config.toml
arch = "resnet"
model = "image classifier"
dataset = "drawn human figures in many poses"
train_examples = 195000
image_size = 48
crop_scale_min = 0.8
horizontal_flip = true
rotation_deg = 5
cutout = 0.4
targets = ["pose", "top", "trousers"]
num_classes = [16, 12, 12]
norm = "batchnorm"
hidden_act = "silu"
drop_path = 0.05
depths = [3, 6, 6]
kernel_size = 3
stem = "deep"
avg_pool_shortcut = false
widths = [64, 128, 256]
label_smoothing = 0.2
loss = "cross_entropy"
init = "trunc_normal_002"
residual_init = "scaled_by_depth"
optimizer = "soap"
beta2 = 0.95
learning_rate = 0.0022
beta1 = 0.9
shampoo_beta = 0.95
eps = 1e-08
precondition_frequency = 50
max_precond_dim = 1024
merge_dims = false
one_sided = false
adamw_lr_other_params = 0.00082
max_grad_norm = 5.0
ema_decay = 0.995
max_steps = 14400
batch_size = 384
epochs = 28.4
lr_schedule = "wsd"
decay_fraction = 0.2
final_lr_fraction = 0.05
warmup_steps = 430
weight_decay = 0.05
adamw_weight_decay_other_params = 0.05
Rows from block 9 of a small image classifier, named by matrix and row number. Rows with one number belong to one channel. Each number is 200 + 20 x the weight over its row's rms, rounded and kept within 0 to 999. All counts start at 0. After the name is the row's rms in percent of the matrix's.
After each channel's rows are labels from the 100 images, of 14848, where the channel reaches its highest value: "strongest on" is what is common among them. Only what is clearly more common there than usual is listed. The data: drawn human figures in many poses.
# convs0: first 3x3 conv, stride 2 (model.blocks.9.convs.0.weight, 256x128x3x3, each kernel summed), inputs 43-85
# convs1: second 3x3 conv (model.blocks.9.convs.1.weight, 256x256x3x3, transposed, each kernel summed), outputs 43-85

convs0.116,089,201,200,188,258,175,204,175,191,203,179,230,186,224,204,204,189,187,195,175,194,235,184,177,185,198,180,193,215,214,186,209,208,161,204,222,155,208,182,198,212,203,223,198
convs1.116,092,214,197,219,190,193,227,186,174,194,216,207,185,189,200,168,191,209,216,226,184,198,140,247,218,183,172,214,179,196,254,195,207,211,190,209,210,211,158,221,201,182,190,180
strongest on: pink trousers; green trousers; waving

convs0.118,090,186,201,190,224,178,183,193,172,178,176,224,209,268,195,210,195,200,201,168,207,206,141,179,233,225,164,205,208,198,196,210,216,185,197,188,206,152,194,206,207,206,190,202
convs1.118,090,200,200,207,148,207,219,205,205,201,146,214,185,187,200,170,200,225,199,212,201,218,211,204,192,227,225,158,203,186,223,206,187,235,188,206,176,181,199,229,192,165,191,197
strongest on: squatting; yellow trousers; sitting

convs0.239,090,177,183,157,232,204,204,178,176,191,156,230,186,165,212,206,183,169,195,197,195,240,228,192,199,199,190,196,189,189,195,207,246,188,188,215,205,237,164,187,221,205,175,197
convs1.239,094,200,188,192,196,182,183,214,184,194,193,215,207,206,181,157,211,217,235,158,241,208,193,186,228,194,205,183,235,187,199,199,152,208,205,187,176,173,192,224,169,189,160,199
strongest on: pink trousers; sitting

convs0.143,117,205,227,178,193,202,209,180,176,193,207,208,206,178,207,197,155,163,221,198,214,188,204,198,231,198,173,201,194,195,197,260,196,164,168,181,181,227,200,193,192,218,179,180
convs1.143,138,207,167,192,181,203,197,189,199,176,191,168,205,197,190,183,157,156,247,216,214,210,176,226,206,205,201,197,171,193,228,169,208,215,201,185,185,216,198,174,194,205,163,193
strongest on: pink trousers

convs0.231,097,210,208,173,193,220,185,213,206,213,207,201,188,192,187,228,211,156,183,179,254,175,214,204,233,204,195,206,201,188,171,228,213,195,188,212,220,193,193,162,192,177,207,195
convs1.231,100,170,200,226,202,218,223,206,192,205,210,188,201,230,175,202,229,144,172,213,213,204,199,210,226,219,173,240,179,166,259,217,189,198,201,197,174,214,215,206,167,225,209,188
strongest on: yellow trousers; squatting

convs0.189,107,187,178,210,208,209,210,177,196,230,193,199,189,203,185,226,236,188,199,191,237,207,190,189,244,200,216,204,209,182,192,188,180,191,207,205,214,170,185,182,184,184,196,226
convs1.189,114,201,155,181,211,224,183,263,172,197,189,169,168,203,220,179,211,189,202,205,175,203,201,227,185,178,208,187,146,171,191,186,204,188,208,222,179,201,171,191,178,197,171,201
strongest on: brown top; kicking

convs0.175,102,181,200,184,185,184,207,200,208,239,177,189,195,200,194,229,204,193,196,191,180,193,198,211,198,194,189,193,206,171,160,193,185,247,195,201,197,196,157,208,218,184,215,203
convs1.175,094,175,203,174,246,215,216,202,213,228,171,233,210,211,188,202,195,199,179,219,185,177,211,198,244,225,177,194,212,244,162,181,198,201,222,208,202,170,207,193,217,198,209,239
strongest on: handstand; pink top

convs0.16,086,214,190,190,192,200,184,209,178,189,199,233,194,211,220,198,218,241,221,212,229,191,208,177,214,193,170,234,199,197,204,172,200,186,187,195,204,206,191,129,200,183,177,218
convs1.16,087,226,213,194,201,227,197,215,201,184,216,182,155,211,217,175,220,177,208,208,238,208,200,170,204,216,198,225,219,178,212,212,224,249,185,239,197,221,221,219,206,194,151,206
strongest on: yellow trousers; squatting; black trousers

convs0.151,080,202,171,196,213,185,180,197,184,222,200,189,185,189,178,197,212,185,208,207,212,234,195,195,214,177,183,221,194,174,198,212,217,217,196,178,239,174,177,236,201,157,224,213
convs1.151,089,192,201,216,204,202,226,193,210,219,196,220,217,214,236,217,184,204,182,168,188,219,196,210,194,249,214,214,159,183,188,195,209,196,220,220,203,213,191,224,228,194,215,205
strongest on: brown top; lying

convs0.83,122,135,163,173,190,196,237,144,186,216,218,180,237,208,186,215,165,191,183,190,224,191,183,186,218,187,183,198,192,181,187,227,253,212,195,219,192,165,205,179,188,190,227,220
convs1.83,120,196,219,184,206,191,225,333,209,188,231,209,203,198,202,199,177,209,217,203,213,189,207,214,202,240,189,207,181,186,197,224,192,200,196,226,186,225,238,198,201,218,246,233
strongest on: teal top

convs0.225,119,252,218,220,207,200,211,167,191,174,191,198,230,177,207,166,243,176,201,204,184,181,171,198,201,199,199,187,198,202,239,193,224,189,171,168,187,175,207,190,200,199,213,168
convs1.225,118,202,236,195,186,191,201,185,187,214,191,194,204,192,180,190,133,165,138,213,196,193,196,161,191,213,195,177,188,195,244,220,211,174,198,218,210,192,196,166,191,197,256,216
strongest on: green trousers

convs0.97,087,222,206,177,208,167,190,209,174,249,175,214,188,177,188,197,207,180,218,162,189,171,185,187,195,191,182,237,188,206,187,195,205,191,220,204,200,214,176,218,222,194,229,181
convs1.97,095,217,195,221,213,204,202,185,234,233,222,201,192,211,168,235,228,186,210,212,212,226,211,234,197,203,233,217,197,180,193,190,205,233,194,251,204,227,203,212,170,149,203,193
strongest on: yellow trousers; star jump

convs0.128,087,165,179,191,204,199,217,212,183,219,179,213,204,209,210,202,183,173,178,193,247,158,176,207,218,190,196,193,215,191,185,246,226,221,201,192,205,160,214,188,197,187,208,214
convs1.128,096,204,213,237,226,236,202,264,193,210,197,165,225,198,228,211,222,208,166,172,218,194,193,164,201,185,203,188,228,187,199,164,207,213,197,218,195,179,196,173,184,188,232,205
strongest on: waving; pink top; brown top

convs0.59,079,190,167,173,213,174,217,209,212,202,216,205,188,190,184,218,183,189,199,210,183,242,176,217,221,211,221,181,230,216,167,230,207,180,192,194,182,190,171,189,244,197,168,216
convs1.59,089,181,181,202,211,172,181,197,206,235,192,198,227,193,174,215,185,201,207,205,202,214,214,223,171,202,212,171,221,227,153,180,199,219,169,193,226,192,155,248,235,172,200,191
strongest on: lunging; pink trousers

convs0.114,097,131,167,172,209,196,200,217,195,212,191,213,206,199,204,207,222,229,208,196,209,227,226,196,196,186,191,185,203,187,199,163,207,227,224,191,210,232,187,235,189,203,204,221
convs1.114,128,195,175,208,197,222,198,265,202,200,202,212,230,212,187,238,219,185,225,221,222,192,181,200,196,129,211,176,195,206,210,146,202,211,204,197,173,182,233,197,202,202,212,175
strongest on: teal top; running

convs0.31,105,191,122,176,181,189,182,190,208,199,204,219,219,172,210,194,170,172,185,196,185,192,190,174,212,175,195,218,173,196,173,217,194,213,195,218,221,204,181,196,192,181,191,230
convs1.31,098,198,177,233,222,212,204,210,222,195,197,204,211,194,165,207,187,202,252,193,191,217,201,215,184,207,228,231,204,158,236,181,212,179,197,192,209,212,224,216,195,194,174,262
strongest on: pink trousers; pink top; lunging

convs0.222,104,200,193,214,157,198,185,210,236,192,201,187,176,194,217,201,214,191,156,180,188,215,194,190,184,199,166,191,216,161,185,209,191,227,190,193,204,187,211,193,203,181,194,195
convs1.222,098,238,173,182,218,200,184,230,191,207,207,205,187,225,202,208,204,202,209,173,213,203,200,203,210,224,210,218,219,194,204,188,192,233,193,172,202,236,235,250,251,204,196,221
strongest on: waving; arms out

convs0.164,119,190,216,141,210,193,206,192,196,199,196,198,192,198,223,219,231,242,177,191,269,205,200,182,206,196,192,216,207,202,171,225,222,193,199,204,175,197,210,197,208,213,204,214
convs1.164,120,212,227,194,206,194,209,217,212,193,198,200,199,213,187,205,204,198,225,254,190,190,210,191,173,205,197,189,183,156,267,242,210,197,200,188,204,213,229,178,195,222,210,198
strongest on: pink trousers; orange trousers; trousers: white

convs0.60,107,199,180,194,173,192,180,196,180,185,186,206,193,219,169,208,202,194,220,179,226,206,207,186,198,205,169,177,220,190,217,225,197,249,185,216,198,170,224,217,236,176,169,198
convs1.60,104,221,193,186,187,171,182,185,174,163,197,206,212,212,190,198,182,197,197,204,212,160,180,213,163,182,191,163,219,205,128,189,197,194,175,201,232,180,198,205,213,204,186,200
strongest on: waving

convs0.101,107,206,195,178,207,187,165,188,161,187,184,198,194,211,200,211,214,186,185,171,170,203,181,176,211,243,184,197,202,227,173,206,212,206,184,195,181,188,198,191,201,168,194,222
convs1.101,105,190,192,197,187,217,214,209,192,218,170,215,209,195,200,209,203,215,205,204,213,207,199,198,216,199,176,188,219,186,139,204,173,200,197,189,212,198,191,139,224,212,174,205
strongest on: lying; grey top

convs0.191,097,210,190,185,207,185,202,207,190,206,198,204,169,196,208,183,188,182,201,193,219,213,194,191,204,204,148,236,208,214,202,210,164,180,199,180,243,210,208,174,195,196,197,191
convs1.191,100,199,171,189,186,214,215,157,193,185,201,189,190,195,218,205,230,214,204,224,186,199,211,219,195,179,211,194,193,196,207,176,201,223,199,248,218,178,205,200,202,209,225,188
strongest on: yellow trousers; lying

convs0.204,092,236,170,189,184,219,207,179,173,206,228,198,187,217,208,202,207,158,203,183,182,186,207,165,178,150,161,218,166,196,203,209,228,227,188,214,192,217,191,194,223,187,202,225
convs1.204,085,177,183,211,247,188,172,212,197,232,215,223,212,173,208,164,193,196,205,194,221,218,252,244,178,229,157,218,223,208,236,203,221,189,187,162,191,183,220,200,202,199,211,205
strongest on: green trousers; walking

convs0.115,111,186,195,207,221,183,203,191,214,168,189,212,189,216,189,193,190,178,186,189,193,209,175,181,179,210,188,183,172,195,190,192,203,239,208,184,196,213,198,193,203,188,196,217
convs1.115,096,201,201,195,176,175,211,185,200,174,182,202,201,190,187,230,214,217,190,195,224,174,189,205,185,204,203,232,206,201,234,199,181,190,175,203,192,188,181,229,199,180,201,191
strongest on: waving

convs0.52,109,207,118,157,193,190,191,196,203,198,196,197,195,188,187,191,150,210,206,216,200,245,186,195,265,197,192,220,209,205,201,203,199,217,170,185,207,174,204,201,212,148,200,240
convs1.52,102,201,172,184,182,186,208,189,212,187,201,216,212,241,231,187,244,219,216,198,196,185,227,211,203,212,185,178,213,188,167,160,183,211,197,233,204,203,151,215,200,197,197,233
strongest on: lunging; pink trousers; pink top

convs0.213,104,193,209,185,205,181,213,187,190,232,186,190,178,200,200,200,205,175,214,176,203,196,171,181,227,220,153,242,190,171,171,201,192,222,195,178,196,204,193,226,253,206,230,207
convs1.213,097,171,195,221,254,204,174,212,200,209,229,211,194,229,233,240,189,211,179,203,191,200,206,175,200,199,197,211,187,186,190,199,170,203,242,185,188,196,187,186,223,174,180,217
strongest on: handstand

convs0.145,084,216,161,216,209,195,182,180,184,232,204,196,171,184,208,234,223,202,214,206,216,186,224,198,191,195,202,200,173,212,191,177,223,192,202,201,215,197,199,212,166,209,194,195
convs1.145,124,204,193,204,201,191,195,283,177,203,186,210,201,223,217,163,204,194,215,180,196,193,244,179,206,174,206,182,196,199,182,179,198,184,195,178,220,199,124,176,203,196,190,216
strongest on: teal top; pink top; handstand

convs0.233,103,180,171,146,184,206,210,181,195,181,190,209,186,191,220,181,213,190,193,227,207,199,185,193,209,187,203,174,171,201,188,193,270,197,191,194,231,191,198,167,201,173,217,253
convs1.233,104,212,254,200,182,191,188,196,239,190,195,224,192,245,209,220,178,209,219,186,229,199,213,204,188,205,224,224,222,192,182,231,200,213,184,163,215,168,204,245,226,179,178,216
strongest on: lunging; yellow top

convs0.127,100,202,203,199,220,220,179,198,228,180,180,209,195,196,214,204,198,186,187,128,217,191,216,194,197,265,160,179,193,216,206,200,201,172,235,214,178,197,195,198,173,196,220,198
convs1.127,113,184,212,181,194,178,164,193,188,196,223,198,192,212,221,186,213,195,198,220,208,213,200,191,196,235,168,176,194,190,179,187,185,218,188,254,195,204,199,189,190,191,199,199
strongest on: lying; black trousers